A small image autoencoder, trained from scratch: 9.56M parameters, encoder depths [2, 4, 4].
Rows from block 5 of the encoder of a small image autoencoder, named by matrix and row number. Rows with one number belong to one channel. Each number is 500 + 40 x the weight over its row's rms, rounded and kept within 0 to 999. All counts start at 0. Numbers have three digits each.
After each channel's rows are labels from the 100 images, of 14976, where the channel reaches its highest value: "patch colour" is the nearest of a few named colours to the mean colour under the peak; "peak on" is the class under the peak. Only what is clearly more common there than usual is listed. The data: cartoon faces.
# convs0: first 3x3 conv (encoder.blocks.5.convs.0.weight, 160x160x3x3, each kernel summed), inputs 0-79
# convs1: second 3x3 conv (encoder.blocks.5.convs.1.weight, 160x160x3x3, transposed, each kernel summed), outputs 0-79

convs0.17:545549500439456462454495528396443428519467388568544488559505496485481419507493483484500542471511525511502555512558588543486476519481489460467495506492464416469566470493477455506526530487553473436465486498482520560503558468487446504504494455
convs1.17:494537567435538462504470443453450456522464448514518444455506534522545514500531477515492546533517494511506518483397486458507454464473508555507525540552516481491448529477506492498479534451513539500484450505447551485475482526497495595603498523
patch colour: brown; black
peak on: clothes

convs0.9:480452523471563517592556521516504450477510429474454518590483540493559577449523472485494572517515464483501493500482600559485487519485475508552526494555509495531526529501502498383397496501483515498506590520581557537550492483503443473557437518
convs1.9:425539421503461512520451535438490445446406510445443540486484437453478504495574458440531472481568535479473426522474509593423518414477464554486498553459456489478482495460536479470453467464552477522444473475525522501497545458522487482478467503
patch colour: white
peak on: clothes

convs0.89:454506504479490494510535499525502536497491527581495493495510480493544524417498492488563615536550465482520554525584473452516494529527471501542473475530493496479435527506453533469499558469478443586477504476542528537486482601560543517546504483
convs1.89:479502518476483487530463463471462460493466521476493587439507546450459474501564476462545483412572478440471525605466461538508560460461532497545457514458469398506466494551520420523454496413473484446538495471561484500447497476501503443501505541
patch colour: white
peak on: clothes

convs0.50:512496509485486540498522508579554546511462430483426549544488488482492535510433529563469568594501544462574476548499521511490460473521446542496527528529576517612470531465507548493511519427472555483447553531497474474404465486472463458522509548
convs1.50:498462489493514455519503521507514458477448551452478513549558540507521484462450501540573464474515545499460513552581477524456555464463401533502457450454384492525521514491412507536457495470485463494516521533497454596498517520540540564472445451
patch colour: white
peak on: clothes

convs0.99:547521564452475403406447434477529500447491461557482502545514471528489514479503538582494497522502543442484573564491565559437499522538527543477528439530481491525439486533484437468511540508506450555492458460412524564492488515441566474476513455
convs1.99:498472491395498598560602559516556514547466507445492511484489466506530501486526531479437530451471584539524566517391447537474470465514516458449510408477541500505527568430466520488517521500497538436478503515439473524460422484485495561535511506
patch colour: black
peak on: clothes

convs0.47:439442472541538484464537477469553483469489521548492472540498533549487527522450433533466524481493510481460498577517452499460503544542509555473450530428557452527511515507479400491491558523554516482452459536405409512515474541512590515512519498
convs1.47:458441506517527594466546493484540493437480445460548453424480521421412552548482546472519504478417480456465567473520508503475530474463519436506510480507497495545521524471457496477499484491593436541517489407491470484509456503390467481543547492
patch colour: black
peak on: clothes

convs0.63:528569498469563453494477533534491574505513465478469494420498481568499504444526459513521471454467483545513492580471493494456474543516485527530426580504460582533480551472491522512520489515568557484491576450481515497541584502477455528496443495
convs1.63:494484394529555490555478520501447514495483514465489468429478469470491470489524496532459512489513498546510435485524549481480505489507406499496470555481515405439516450556485498571510487584501426468454501470418415516521520462528409448507503501
patch colour: white
peak on: clothes

convs0.85:513494519531455530526560479566476495455558478470451510547500509493431514458490470486579461517476563479522496539538609569515453510559507502410530541455523466526537551493474521418543509556541425467536556527474420545464475524497479459531499547
convs1.85:518538505462481469501441483467454500520545569504543519505530427498532500470482484444451545523503473467504509539430480504476453473473498508509510536510538530486471507467533534465481532512548464553475483431539516507420499482477462535516521540
patch colour: green
peak on: clothes

convs0.64:509508491508555455492573493571486502520599503530493502439526557577529509475564525476507548526467498478568451498472496480549534546592476545545542362496520526525518498490510603397543482485526532428499478509475524508506455559477462534529459483
convs1.64:524482434536486495461525458427449538487503419380503505502510496504476496478526523527499456486506429473551489499499562519487553510529486597508482495465435497478414503581532515511494531500541490498498429501453509478523513452481468547417556441
patch colour: white
peak on: clothes